A small CTC audio transcriber, trained from scratch.
Model: 8.24M parameters, waveform 16khz input, arch transformer, norm rmsnorm, activation quick_gelu, moe expert_choice, num experts 8, layers 6.
Training: muon at rate 0.038, batches of 192.
Data: trained on telephone keypad tones over noise or synthetic speech, 28.5 epochs.
Rows from block 2, named by matrix and row number. Rows with one number belong to one attention dimension. Each number is 50 + 15 x the weight over its row's rms, rounded and kept within 0 to 99. All counts start at 0. After the name is the row's rms in percent of the matrix's.
# q: attention query (model.blocks.2.attn.q.weight, 256x256), inputs 156-207
# k: attention key (model.blocks.2.attn.k.weight, 256x256), inputs 156-207
q.27 089:54 51 39 29 50 34 55 51 45 73 57 76 38 23 48 73 37 35 40 60 35 43 65 44 45 54 36 57 38 37 51 25 52 36 23 39 64 54 57 49 42 65 45 70 36 37 42 43 43 63 31 34
q.28 096:55 42 48 59 29 31 31 28 64 57 66 73 63 63 96 40 66 65 48 47 45 43 65 41 45 55 59 28 58 10 31 50 27 16 49 23 55 68 60 58 25 42 51 67 46 34 55 81 49 67 49 73
q.29 097:44 39 91 48 24 31 39 63 44 34 76 50 67 76 59 60 66 37 48 42 69 49 48 46 48 53 55 50 46 54 14 49 77 61 25 51 70 50 55 47 45 46 22 69 57 61 65 14 53 50 46 41
q.30 091:51 53 56 59 56 72 27 79 44 57 40 75 25 67 43 47 48 44 47 59 54 64 66 40 62 33 40 55 50 58 45 66 39 07 45 54 66 47 51 51 38 71 43 58 50 74 24 72 62 32 82 72
q.31 096:42 52 36 42 47 69 49 78 80 48 49 54 47 31 50 67 44 57 62 46 45 44 44 55 60 31 57 37 26 58 65 53 46 54 55 35 36 78 44 33 39 49 55 57 50 32 35 47 33 60 54 51
q.32 102:47 62 46 19 37 27 62 74 42 63 55 31 61 37 42 50 57 39 14 54 56 32 70 57 45 31 34 39 51 53 52 52 42 53 64 19 43 68 36 34 37 46 72 60 69 56 60 42 77 30 54 81
q.33 102:48 44 51 41 65 03 44 27 51 58 78 58 30 41 57 52 56 20 34 34 61 24 35 37 48 62 38 15 57 47 49 68 63 20 38 79 28 67 51 55 71 50 55 55 50 53 72 58 40 57 34 43
q.34 097:50 49 34 37 41 26 61 37 73 34 43 48 58 53 70 47 63 41 30 58 58 57 64 28 29 64 63 46 48 14 35 63 68 66 10 52 76 56 40 51 64 51 62 82 62 67 57 75 99 39 67 56
q.35 102:20 48 43 36 53 42 37 45 51 62 46 51 69 78 32 70 50 43 36 44 35 51 78 45 40 37 64 18 71 44 30 60 68 50 47 58 73 47 65 62 50 63 62 38 57 23 41 64 49 44 19 25
q.36 101:69 41 58 58 41 78 58 36 46 26 37 37 21 41 24 52 39 36 19 31 55 48 76 36 64 29 50 51 49 49 74 84 50 07 43 42 55 90 50 54 38 50 47 75 59 70 46 40 61 38 41 65
q.37 089:47 23 69 23 64 30 59 40 65 40 39 64 39 50 37 69 51 64 72 62 69 40 42 67 53 52 69 66 28 72 46 13 63 72 45 11 60 49 33 52 31 56 27 32 72 72 53 30 71 55 54 44
q.38 101:67 50 48 66 30 42 63 41 43 50 46 36 41 39 54 50 57 54 63 64 60 47 48 46 79 41 50 47 66 42 56 47 37 66 30 44 43 54 76 31 41 83 38 68 32 49 62 53 65 25 31 47
q.39 102:19 44 54 54 55 59 72 53 34 62 38 55 42 33 45 48 42 64 65 57 38 35 79 39 39 81 46 49 67 56 39 48 56 42 73 59 58 71 32 52 54 59 86 46 56 54 50 32 83 42 34 77
q.40 104:68 57 45 42 49 60 08 43 44 63 64 66 15 50 23 45 37 49 44 37 60 61 58 45 73 26 57 54 67 49 68 34 58 41 41 44 62 47 46 29 50 66 36 65 48 64 51 53 62 42 61 62
q.41 105:35 28 46 47 65 50 22 58 45 52 33 68 39 37 45 70 38 47 73 54 36 53 58 32 46 57 51 66 55 51 39 64 80 56 22 65 32 72 47 41 23 75 55 53 59 33 39 47 43 34 73 58
q.42 113:57 47 45 35 51 33 66 33 45 45 47 29 51 17 49 56 71 20 76 46 50 41 38 60 53 46 46 56 23 54 57 61 59 73 49 58 56 40 47 48 62 38 63 61 28 64 39 44 70 35 74 48
q.43 101:53 70 51 46 58 57 86 56 47 82 59 78 48 48 81 58 61 48 74 33 38 73 40 47 57 49 45 48 60 69 53 47 46 40 36 67 36 46 66 39 47 43 34 57 45 44 62 58 63 46 46 52
q.44 095:50 74 51 42 36 47 21 50 46 54 43 67 50 33 34 75 43 67 67 30 34 56 70 74 29 30 60 38 48 27 49 33 48 55 38 35 30 55 60 63 39 48 56 37 39 58 69 65 67 47 46 64
q.45 095:43 50 45 36 48 44 43 62 51 66 78 35 47 38 38 59 40 56 33 70 38 41 38 49 70 63 34 48 15 41 40 54 31 49 45 29 58 32 48 46 54 62 64 28 53 50 50 75 39 40 67 50
q.46 103:71 64 64 39 45 38 53 32 22 53 53 58 60 46 44 76 42 41 79 39 64 53 53 17 46 49 67 39 78 67 85 46 66 35 64 53 43 44 45 68 42 60 43 44 59 56 77 50 63 61 39 68
q.47 102:29 46 71 60 69 83 41 47 73 28 45 44 71 47 49 36 27 41 66 75 56 47 60 75 49 65 55 50 55 40 25 43 27 22 53 71 87 70 52 34 02 66 98 58 41 46 56 44 33 58 42 67
q.48 111:31 30 38 54 35 27 28 66 62 62 42 76 68 82 39 44 42 43 26 64 81 43 34 43 51 65 61 73 56 25 58 55 69 47 42 49 24 46 54 34 53 55 68 63 40 35 33 34 60 55 35 59
q.49 098:38 37 58 53 51 43 40 54 40 41 85 32 71 64 26 60 47 46 77 50 44 68 45 48 22 47 19 39 33 47 50 57 41 69 32 40 29 61 47 52 55 55 31 28 25 56 57 68 58 51 78 49
q.50 096:42 56 51 39 35 38 66 35 37 44 31 35 37 06 59 47 33 37 49 58 67 42 53 80 46 47 51 51 59 40 67 45 66 46 86 49 52 40 43 34 55 52 66 63 61 65 57 45 47 39 37 72
q.51 105:54 61 36 26 80 62 52 24 44 44 39 74 71 48 35 88 25 40 52 28 51 28 35 58 39 34 65 58 55 50 43 65 67 48 50 51 53 48 51 36 81 44 56 71 68 25 76 46 49 62 33 68
q.52 109:42 41 38 42 43 41 44 56 38 42 24 52 31 54 37 57 53 44 37 57 37 44 28 46 66 86 48 60 68 60 41 69 41 40 34 45 67 72 36 62 64 46 38 34 55 67 66 29 65 44 32 59
q.53 090:44 55 47 62 44 70 76 60 49 46 51 81 47 58 72 66 59 35 49 46 54 58 54 49 63 63 50 52 48 48 65 26 76 52 77 47 44 37 45 37 85 18 35 51 48 25 55 28 72 55 66 51
q.54 106:69 59 47 52 19 28 57 71 38 47 86 36 65 38 35 32 71 51 44 59 60 62 58 64 65 62 69 69 44 63 46 15 74 45 73 41 55 54 27 28 51 09 67 31 25 38 46 49 44 58 51 54
q.55 102:56 38 65 27 26 60 52 55 23 31 64 59 48 43 51 35 43 50 53 25 51 57 52 41 27 64 49 49 54 48 58 55 50 64 65 43 72 35 43 57 89 74 52 48 36 68 42 34 53 63 64 24
q.56 109:53 54 31 52 51 49 74 36 34 69 29 54 22 54 41 51 61 75 56 38 78 55 43 89 45 53 43 29 45 64 37 58 56 81 38 42 63 60 50 70 40 53 52 42 64 10 68 55 60 34 48 42
q.57 097:36 46 53 54 59 47 44 57 54 34 46 11 72 48 53 56 30 50 46 67 54 31 68 68 55 65 53 46 36 78 50 62 55 27 48 57 36 29 74 60 45 41 50 43 69 21 48 70 51 48 46 55
q.58 098:44 49 39 45 63 10 73 68 25 52 36 45 76 36 46 66 63 48 23 53 48 70 29 59 62 58 32 56 49 57 61 43 85 40 63 46 63 77 40 28 50 60 58 52 31 74 56 66 59 62 46 48
q.59 098:47 34 25 29 58 41 32 45 46 29 61 60 11 47 55 51 72 31 52 24 38 44 56 49 35 46 58 24 43 43 72 43 52 62 42 45 41 39 69 40 57 55 44 31 34 32 73 38 71 77 53 41
q.60 095:60 39 54 52 35 59 83 34 54 75 36 44 49 75 67 34 51 46 48 40 71 48 44 55 26 56 32 45 51 41 15 70 55 69 16 43 36 56 46 10 77 28 66 46 35 30 51 36 50 41 46 57
q.61 098:50 71 62 73 80 73 43 58 41 50 50 73 33 62 43 51 59 50 77 62 68 47 51 58 55 48 36 68 44 42 33 28 62 58 27 74 24 63 38 46 40 72 55 71 37 58 53 54 53 43 41 46
q.62 099:53 55 53 23 63 25 61 18 36 60 57 54 54 34 45 35 46 61 63 51 51 72 34 57 54 66 50 57 58 46 46 63 30 75 56 51 44 69 21 62 65 46 56 48 50 54 59 33 50 58 17 37
q.63 105:43 57 54 30 60 66 53 47 30 60 68 50 47 62 55 52 65 54 64 28 75 70 44 61 56 44 54 58 25 40 50 29 52 87 53 35 52 50 49 48 27 24 42 29 21 42 61 57 52 62 62 40
q.64 099:80 52 61 55 54 28 34 80 53 48 55 51 47 44 23 41 38 27 69 00 34 23 35 83 34 60 51 46 77 55 43 39 49 34 44 53 52 53 25 41 22 46 62 56 62 46 57 64 28 45 52 51
q.65 099:42 42 15 69 51 18 31 58 57 56 54 45 57 50 36 33 38 50 52 46 12 46 51 58 25 72 47 57 48 50 26 78 72 46 36 43 71 21 35 67 34 62 62 58 47 57 65 51 26 32 56 41
q.66 105:69 47 57 46 59 27 45 62 38 36 61 35 59 52 56 74 63 61 54 42 45 34 72 60 47 41 56 61 66 47 41 54 43 52 70 43 46 62 73 28 52 46 52 42 43 36 45 76 53 62 59 47
q.67 091:50 68 36 52 32 65 41 70 32 33 64 65 45 54 47 66 64 56 71 56 33 07 52 34 50 73 54 39 55 60 33 30 66 35 47 48 47 54 34 53 40 36 51 31 48 59 34 52 33 36 60 36
q.68 098:45 52 34 49 55 48 44 56 57 25 67 48 52 54 63 18 37 41 60 37 69 74 70 46 86 55 60 57 63 55 61 56 59 32 48 44 68 44 46 68 61 35 58 52 47 31 43 50 36 85 47 51
q.69 101:43 63 33 50 37 76 68 50 31 44 32 45 64 37 58 69 47 27 73 81 69 59 36 54 26 48 46 72 36 64 47 34 16 49 68 32 55 46 27 63 55 49 29 37 51 54 56 41 53 43 44 20
q.70 108:67 49 45 56 51 28 41 26 38 67 69 32 52 40 77 58 35 58 46 54 57 40 65 48 82 37 39 69 78 58 66 54 59 29 41 66 53 84 63 29 72 71 39 62 32 46 64 65 68 50 59 38
q.71 102:46 47 71 58 55 51 56 36 60 58 65 57 27 41 34 43 65 49 42 37 39 39 75 40 35 56 72 54 46 59 23 44 49 33 20 44 57 62 42 24 59 70 27 41 47 39 55 71 61 66 34 45
q.72 095:43 25 56 45 40 36 52 40 47 48 62 38 54 47 46 71 43 14 72 63 68 79 56 56 48 79 36 56 58 64 43 64 40 62 51 32 44 34 28 56 61 57 39 62 47 35 66 38 69 47 69 56
q.73 099:51 49 33 32 51 19 37 28 38 82 78 51 25 72 58 37 61 28 36 32 46 49 78 43 39 45 63 77 56 56 39 40 55 57 52 22 37 70 41 39 63 47 39 53 27 57 23 28 53 54 49 64
q.74 111:51 63 51 38 31 55 83 46 26 34 61 22 42 73 29 62 67 75 27 46 56 44 76 56 59 74 42 58 53 39 44 40 43 66 54 55 46 46 40 39 62 51 61 23 26 54 60 32 56 39 37 52
q.75 098:63 47 46 57 46 42 50 41 57 56 56 52 65 56 29 67 73 70 45 54 78 66 62 54 30 37 65 64 44 42 79 66 32 54 54 46 50 24 46 54 79 45 43 49 49 93 62 34 63 51 37 56
q.76 098:56 64 53 67 60 62 58 37 67 73 68 59 44 46 16 38 47 41 27 64 36 58 70 46 58 43 47 51 37 10 83 59 40 43 55 62 29 28 41 55 67 47 36 63 65 55 43 71 52 63 72 39
q.77 095:44 49 62 34 58 59 43 29 29 32 36 38 68 67 48 35 54 57 54 45 42 25 62 43 40 55 76 63 57 55 26 55 56 48 72 41 51 39 62 70 34 34 39 52 60 48 74 41 38 32 40 43
q.78 100:59 51 43 77 49 56 39 77 60 65 24 59 43 56 45 30 62 62 62 79 58 56 54 34 71 58 38 42 42 42 37 35 55 59 58 61 52 53 50 67 57 38 50 33 55 68 12 48 84 44 43 60
q.79 103:51 63 44 36 49 36 39 26 59 54 59 52 56 65 56 87 51 50 42 53 65 40 44 66 74 36 36 42 54 68 77 65 40 81 56 57 29 72 37 44 35 35 18 80 48 48 31 40 65 48 62 49
q.80 103:50 71 45 61 47 43 37 46 53 63 55 26 56 40 58 52 49 79 63 34 51 56 58 45 26 39 68 57 44 66 35 42 28 49 50 62 51 40 17 58 33 44 24 37 49 28 49 57 34 69 49 66
q.81 105:21 44 49 43 49 92 76 44 38 48 62 31 46 84 66 65 26 36 59 53 63 53 39 69 32 58 59 53 52 39 29 55 33 55 44 51 54 74 46 56 28 24 46 55 28 41 88 25 44 26 48 52
q.82 092:56 32 56 64 32 60 45 55 70 50 29 41 60 51 55 56 51 83 40 59 48 66 57 50 73 52 68 43 59 51 85 51 44 65 41 43 61 49 54 37 57 40 32 56 58 48 48 31 43 54 52 67
q.83 103:54 39 48 48 31 64 23 33 46 60 45 72 46 52 33 41 41 47 26 42 58 55 72 39 34 53 26 42 39 42 58 43 51 23 16 33 55 39 45 65 37 40 64 35 50 39 44 50 48 49 35 55
q.84 098:13 21 80 50 52 49 50 68 60 30 51 41 20 40 49 46 55 65 48 63 51 68 52 51 42 63 25 48 48 48 38 60 52 43 47 74 34 46 82 84 42 40 56 32 32 63 50 58 60 50 60 54
q.85 111:48 50 59 50 47 44 66 42 49 58 56 52 42 37 44 45 43 30 41 41 18 43 48 63 36 72 45 41 77 36 55 49 65 71 40 52 41 58 42 68 59 45 57 45 32 51 43 74 44 56 55 62
q.86 098:51 62 42 44 50 32 39 32 50 75 50 49 29 77 65 71 75 57 55 09 53 33 55 28 29 60 50 58 46 89 47 27 40 20 42 38 56 27 07 45 30 48 65 74 33 68 76 43 51 41 35 67
q.87 100:31 41 62 45 25 31 58 33 25 57 48 54 24 63 42 61 40 24 51 53 67 72 56 27 44 60 47 56 74 78 64 60 66 45 39 63 35 37 23 40 35 51 77 73 92 27 63 62 33 48 54 64
q.88 099:68 49 31 56 32 31 26 65 59 66 52 39 39 69 37 53 25 85 58 25 87 48 33 26 46 44 72 71 36 78 76 31 56 71 46 44 71 73 55 49 36 52 33 57 80 64 66 78 52 23 56 51
q.89 101:30 42 36 68 45 71 54 97 34 16 55 36 57 39 36 57 32 05 81 70 30 57 40 37 48 60 39 32 54 46 49 57 53 49 49 43 28 48 44 76 33 55 42 46 38 41 67 50 35 19 55 55
k.27 091:54 49 46 18 35 57 57 30 43 69 79 36 67 60 46 28 50 69 50 30 45 47 53 59 35 43 41 49 57 79 47 37 15 64 77 43 41 54 57 45 20 35 44 34 64 28 32 57 40 42 79 69
k.28 108:46 55 63 66 65 73 52 61 73 62 69 48 18 25 62 37 35 41 40 57 18 58 34 51 55 69 33 47 50 36 47 50 39 19 52 54 18 33 30 37 38 57 65 49 17 39 49 27 41 55 51 62
k.29 095:61 39 61 26 75 47 72 39 51 39 65 46 67 51 48 28 64 56 56 53 42 45 79 38 44 67 56 49 51 49 68 46 52 73 55 32 21 67 76 66 45 67 33 33 21 56 50 61 46 33 61 76
k.30 095:34 56 30 57 69 34 60 47 33 56 50 26 43 44 59 75 33 59 54 37 51 79 30 63 28 65 41 48 41 43 44 37 73 54 46 55 60 21 35 68 53 38 41 63 08 28 52 65 23 21 48 37
k.31 094:37 34 59 18 49 57 55 55 37 33 31 33 32 42 51 67 36 54 74 44 61 59 34 54 12 42 68 33 73 53 44 57 63 46 59 68 57 43 35 64 62 51 59 46 57 52 64 43 87 58 60 43
k.32 099:73 43 49 46 48 33 77 60 42 22 46 45 26 61 19 50 57 59 76 75 27 42 67 48 18 53 55 68 69 33 84 78 46 50 36 71 62 60 61 67 56 53 36 51 55 30 61 58 48 58 40 66
k.33 097:64 60 29 63 45 81 42 46 56 44 44 64 36 40 45 26 42 46 70 73 56 51 40 68 38 42 42 32 45 55 41 58 50 59 34 13 64 61 45 67 42 20 45 66 56 50 48 35 33 49 58 43
k.34 096:58 67 30 40 64 45 42 59 36 36 36 57 55 55 40 67 55 48 57 75 32 40 47 56 50 42 44 47 62 56 62 44 51 42 83 61 55 38 60 49 59 25 60 67 55 45 47 63 28 40 20 55
k.35 098:48 49 64 51 54 30 55 59 74 73 24 31 50 53 36 55 65 40 42 35 42 21 48 55 30 60 41 35 44 58 32 65 43 62 38 42 24 44 35 44 79 31 39 43 47 53 72 72 34 80 47 58
k.36 104:54 36 62 53 50 63 51 63 32 71 99 29 60 38 68 89 50 37 65 53 51 41 44 42 37 47 54 41 52 38 70 17 35 34 57 68 26 38 49 56 45 81 35 54 29 47 55 57 66 37 37 38
k.37 088:62 65 41 43 44 32 38 56 83 56 43 60 39 77 47 65 66 58 33 34 60 25 46 41 40 38 47 72 47 28 58 61 83 26 74 57 80 35 92 63 76 65 37 66 28 56 32 59 53 39 59 68
k.38 094:57 42 69 83 50 29 25 58 51 36 45 54 57 44 71 36 53 31 75 56 43 49 68 55 43 32 38 47 70 32 50 63 34 44 47 64 40 81 49 07 40 58 31 45 28 59 34 33 43 10 33 40
k.39 099:42 41 43 30 45 39 35 46 49 39 33 78 91 40 37 42 73 51 49 62 38 40 42 91 33 46 49 37 65 33 32 50 67 55 38 47 44 63 58 28 89 45 39 40 56 68 37 55 11 69 61 44
k.40 095:50 38 62 57 43 63 19 47 43 55 56 33 61 70 18 61 43 60 34 71 57 22 48 46 29 36 39 40 64 77 34 41 64 44 63 51 50 33 36 59 65 57 43 64 36 60 25 42 19 32 58 37
k.41 098:28 30 84 26 39 29 41 48 45 35 40 79 29 47 48 44 61 28 43 47 53 38 39 59 36 49 28 36 56 49 49 60 17 54 59 37 69 69 41 45 51 28 60 63 49 75 40 47 52 38 46 39
k.42 100:41 55 39 51 50 46 36 59 59 54 74 48 62 77 34 36 47 52 26 48 59 37 26 83 43 45 46 65 48 38 19 65 42 49 64 44 56 70 45 43 33 24 69 62 58 56 51 46 22 36 56 68
k.43 105:23 48 51 42 77 56 54 24 59 64 50 36 52 60 75 42 50 58 33 51 50 63 16 65 53 52 53 33 44 61 64 53 47 71 77 61 50 60 54 50 40 53 58 39 24 37 47 55 44 55 75 29
k.44 101:31 48 40 66 51 76 65 39 74 51 23 45 64 80 34 58 43 15 56 44 68 52 77 43 49 58 75 58 56 41 55 81 39 40 38 82 58 47 46 63 57 70 36 67 99 57 46 10 40 41 47 58
k.45 102:69 49 61 33 45 24 55 86 55 29 37 35 36 49 53 61 56 62 43 45 37 55 57 18 41 41 52 47 42 45 64 49 42 57 53 47 57 39 43 70 31 71 52 59 38 51 48 35 51 16 25 64
k.46 096:86 61 43 48 54 41 42 39 45 45 55 59 54 40 74 32 61 79 65 81 39 28 55 59 47 73 59 03 42 55 60 25 45 47 66 44 80 54 50 50 59 51 60 39 55 38 45 12 35 29 54 01
k.47 101:51 57 64 44 37 56 65 35 33 45 73 55 70 43 69 28 48 38 44 55 34 56 46 39 96 59 66 34 32 57 38 41 51 36 43 18 72 39 54 58 52 42 45 27 55 27 74 51 63 58 67 34
k.48 103:36 32 63 63 62 42 35 60 07 32 46 51 45 50 67 57 35 28 49 50 32 56 47 37 20 56 62 40 52 61 41 43 52 75 40 34 49 76 25 62 51 25 55 39 68 62 43 45 76 70 54 55
k.49 097:51 53 54 57 71 48 29 51 41 53 33 61 35 74 50 51 67 33 29 31 54 39 35 46 54 45 31 35 57 58 56 90 42 49 55 38 28 49 16 38 26 38 21 25 45 30 69 56 65 62 24 41
k.50 097:63 44 46 41 31 74 48 42 59 41 66 36 45 52 20 37 55 63 39 37 38 38 52 47 27 62 60 50 70 71 54 45 50 74 36 56 79 73 41 52 48 39 34 46 76 79 58 08 24 64 57 41
k.51 103:68 38 34 46 54 51 63 55 28 55 31 58 79 54 46 42 67 70 45 67 25 30 37 65 51 39 53 81 38 39 63 67 58 60 26 43 52 55 74 47 57 46 66 63 63 46 62 25 42 61 35 42
k.52 097:61 69 33 28 52 38 68 68 34 28 67 60 68 37 51 40 61 51 54 64 47 32 56 43 69 25 40 20 52 43 50 63 38 74 33 67 54 52 45 52 52 70 15 67 43 74 55 51 48 38 55 64
k.53 094:44 66 51 53 79 49 29 33 57 37 40 56 37 61 50 29 54 44 66 51 44 51 58 59 54 59 51 41 35 50 45 21 63 48 57 54 41 32 70 59 46 78 23 45 13 45 75 48 58 70 49 52
k.54 113:58 72 44 41 70 64 42 69 36 40 58 54 37 56 48 43 35 84 56 57 45 57 61 42 68 43 46 48 55 70 70 76 58 53 57 78 49 41 33 54 55 60 11 38 40 60 65 57 61 51 29 42
k.55 099:42 75 70 82 42 57 35 35 72 46 41 28 38 29 49 37 70 45 42 42 46 51 39 49 61 77 56 60 25 19 21 58 59 60 51 40 56 37 64 45 57 54 48 63 30 51 70 42 23 69 43 63
k.56 106:49 53 43 54 70 33 61 30 50 36 32 55 63 35 46 47 38 40 46 64 50 54 48 48 42 82 40 58 34 52 30 46 45 29 76 70 59 63 75 52 47 77 20 57 64 36 39 59 67 36 58 45
k.57 096:59 17 26 40 57 54 57 55 45 69 38 55 81 16 29 37 60 38 49 30 46 44 53 43 62 45 62 29 12 67 26 58 47 40 71 78 68 71 58 41 48 34 37 47 81 59 69 52 70 55 42 46
k.58 098:40 55 58 45 60 49 38 63 46 38 59 69 27 37 48 24 87 51 36 40 65 36 98 46 14 50 16 50 56 45 54 44 38 45 72 56 31 42 63 74 66 39 52 42 43 57 52 39 48 47 49 45
k.59 096:22 40 24 77 24 61 42 52 64 41 68 62 88 39 49 32 50 42 38 66 45 51 52 41 40 48 39 47 39 60 30 84 77 61 71 56 47 56 70 34 62 22 76 47 38 55 53 48 73 39 72 55
k.60 098:46 43 60 48 48 51 77 51 32 63 46 46 64 35 78 45 61 58 51 49 40 45 57 63 38 44 16 57 63 53 71 77 55 56 45 58 87 67 49 29 56 48 68 52 63 53 61 52 71 60 27 62
k.61 100:58 31 39 54 50 43 53 47 60 42 46 74 54 50 65 38 33 27 57 49 36 82 52 62 47 37 40 67 62 58 55 43 25 37 51 23 54 85 73 43 57 71 56 41 68 39 58 61 54 43 66 08
k.62 100:56 61 28 66 31 45 29 53 65 40 51 43 45 53 51 68 50 38 54 59 53 41 43 47 62 79 49 81 41 44 32 70 63 37 45 57 52 33 55 37 47 65 65 32 60 27 57 20 31 50 67 45
k.63 104:61 63 47 53 91 24 75 48 63 47 50 53 42 63 61 28 46 72 41 79 56 52 43 51 71 75 61 87 31 48 37 84 39 72 41 47 53 23 53 50 43 56 62 46 77 24 59 45 43 48 59 20
k.64 102:39 62 51 72 43 33 33 37 37 37 78 24 42 45 37 31 29 16 65 62 26 39 48 42 49 51 67 50 51 51 72 39 78 43 52 82 42 52 53 63 65 54 62 51 53 32 77 45 42 64 45 58
k.65 100:36 55 39 43 64 49 50 34 50 35 69 49 14 14 51 59 56 28 68 44 32 61 49 88 89 70 39 26 54 63 50 61 28 73 63 65 56 55 46 62 63 60 54 52 25 39 62 52 62 55 46 60
k.66 111:56 25 43 51 47 30 35 49 24 82 76 20 58 37 62 38 40 68 72 25 56 53 29 21 41 27 35 30 50 73 61 49 59 31 40 33 51 31 49 87 36 53 49 43 80 25 46 48 56 28 48 70
k.67 092:06 53 84 63 63 23 32 45 63 59 51 59 51 45 28 41 28 70 45 61 25 29 44 66 44 34 34 65 62 38 60 55 33 32 58 73 59 25 45 47 39 47 59 78 46 51 66 49 46 64 47 48
k.68 096:45 86 61 44 43 74 62 44 49 30 36 36 27 69 55 48 46 35 58 40 64 29 37 61 54 59 56 50 57 41 68 47 63 49 48 58 57 67 36 55 32 48 46 43 39 60 42 79 39 75 68 33
k.69 100:61 53 42 68 38 37 52 55 71 66 62 21 80 54 60 60 39 76 28 51 71 84 65 63 37 50 28 58 41 95 61 41 69 47 32 64 51 14 42 31 61 74 70 67 44 71 55 56 69 57 48 44
k.70 096:64 46 51 49 62 47 70 27 53 75 81 41 45 63 53 37 43 39 33 50 64 18 69 56 58 57 43 46 27 51 35 54 48 63 50 30 31 58 61 31 41 47 14 34 44 29 66 42 34 73 18 93
k.71 094:69 72 13 32 40 49 77 40 63 61 22 54 52 48 53 44 51 42 28 50 53 53 44 68 32 88 82 56 66 33 47 49 43 42 46 63 47 53 33 66 72 34 67 68 30 51 52 61 37 59 47 90
k.72 098:48 26 55 32 49 46 55 45 55 38 57 57 47 55 57 47 39 75 33 62 65 83 61 61 32 35 64 47 52 45 28 31 51 73 46 41 50 27 47 27 46 52 38 33 52 28 46 65 49 62 60 26
k.73 089:43 50 37 36 42 52 53 42 39 59 48 47 31 54 71 52 49 58 41 60 62 58 65 64 60 52 51 30 75 42 46 60 42 30 46 02 34 55 28 54 52 93 53 48 45 24 59 76 64 11 39 28
k.74 101:45 69 50 34 80 33 83 57 53 51 49 47 34 35 53 58 72 39 75 61 63 44 33 65 52 69 41 69 70 36 65 71 49 68 38 29 46 47 39 63 57 45 40 41 52 57 56 64 68 34 65 77
k.75 100:40 41 34 49 49 43 49 37 38 28 32 28 47 57 66 60 57 38 45 53 53 88 69 36 46 55 30 45 55 49 41 79 65 71 30 43 65 52 54 69 58 57 37 52 78 46 34 54 31 40 78 63
k.76 108:40 47 55 30 56 64 64 70 34 58 62 31 78 55 61 78 29 55 59 37 56 26 70 58 59 79 14 54 43 50 62 82 49 51 60 61 31 83 42 50 69 30 56 63 36 53 51 59 53 43 32 32
k.77 096:65 55 42 40 57 57 33 64 63 69 24 33 52 54 67 76 64 34 40 62 24 64 63 43 24 54 57 66 56 59 46 98 68 39 68 44 52 52 57 47 45 67 57 76 57 46 75 30 59 32 37 42
k.78 094:60 44 30 49 58 50 50 42 50 51 58 18 66 49 70 44 39 37 84 50 52 59 22 63 50 74 31 63 30 57 53 75 28 58 54 31 52 40 49 71 51 82 29 59 35 72 36 45 54 32 69 49
k.79 108:24 53 49 36 54 42 35 74 46 54 40 80 33 19 24 47 48 43 42 49 51 62 62 62 37 29 51 04 69 48 52 21 49 46 82 50 31 52 39 56 28 49 43 08 72 55 72 57 60 50 43 35
k.80 097:35 59 17 45 34 42 52 34 49 87 44 40 54 24 35 71 50 56 57 38 47 73 49 69 56 46 59 54 64 30 38 83 57 35 82 50 08 32 79 74 34 43 33 38 57 48 67 24 28 44 55 39
k.81 105:49 51 45 52 35 60 39 50 73 39 43 65 80 31 48 38 68 56 39 53 40 50 31 23 32 14 59 73 18 62 43 14 63 48 50 51 68 42 63 62 43 40 32 34 56 52 67 66 74 61 05 63
k.82 090:55 51 41 35 43 63 49 29 75 52 07 44 51 29 30 51 52 52 53 48 39 47 66 23 66 34 76 62 64 52 71 50 52 93 62 55 35 43 42 33 51 51 49 48 53 38 33 61 40 68 54 48
k.83 104:46 62 40 49 48 49 68 39 50 19 53 23 54 48 62 72 58 63 50 18 36 47 34 37 70 71 40 56 50 47 72 55 18 42 50 61 67 73 55 44 65 54 54 50 43 46 41 68 46 54 49 85
k.84 098:34 34 47 68 80 50 67 39 78 38 50 30 42 22 25 59 34 72 44 32 41 78 61 66 33 36 64 46 49 62 44 50 48 53 31 82 39 69 66 56 51 27 39 50 61 32 60 34 54 53 37 80
k.85 108:53 59 20 62 40 63 42 42 64 37 88 46 42 46 66 59 61 68 55 77 53 57 41 58 72 66 42 71 45 45 58 63 51 73 51 67 45 69 81 45 68 51 58 61 75 38 77 41 62 52 70 48
k.86 100:79 75 36 26 47 45 32 47 57 46 43 50 50 36 35 39 40 45 48 59 29 54 44 31 51 27 61 33 54 60 53 23 40 60 63 30 71 28 46 48 59 28 22 34 45 52 49 50 61 77 61 69
k.87 098:48 04 82 29 57 25 36 47 52 45 49 60 33 45 41 25 30 38 59 51 68 50 48 53 54 22 54 52 44 54 59 69 34 42 87 20 36 38 29 45 40 26 52 35 61 46 65 65 91 60 72 54
k.88 097:58 63 55 85 48 52 43 63 72 60 81 67 32 76 39 55 64 57 43 38 48 42 41 36 66 72 14 58 51 47 47 53 52 19 27 56 54 33 40 47 50 68 37 81 44 47 45 77 71 62 62 56
k.89 108:48 53 66 37 81 49 69 67 49 53 91 28 32 68 37 32 69 70 78 15 32 30 36 43 44 37 41 70 49 64 45 52 50 55 47 33 68 36 44 68 56 47 46 44 03 48 64 62 67 75 52 59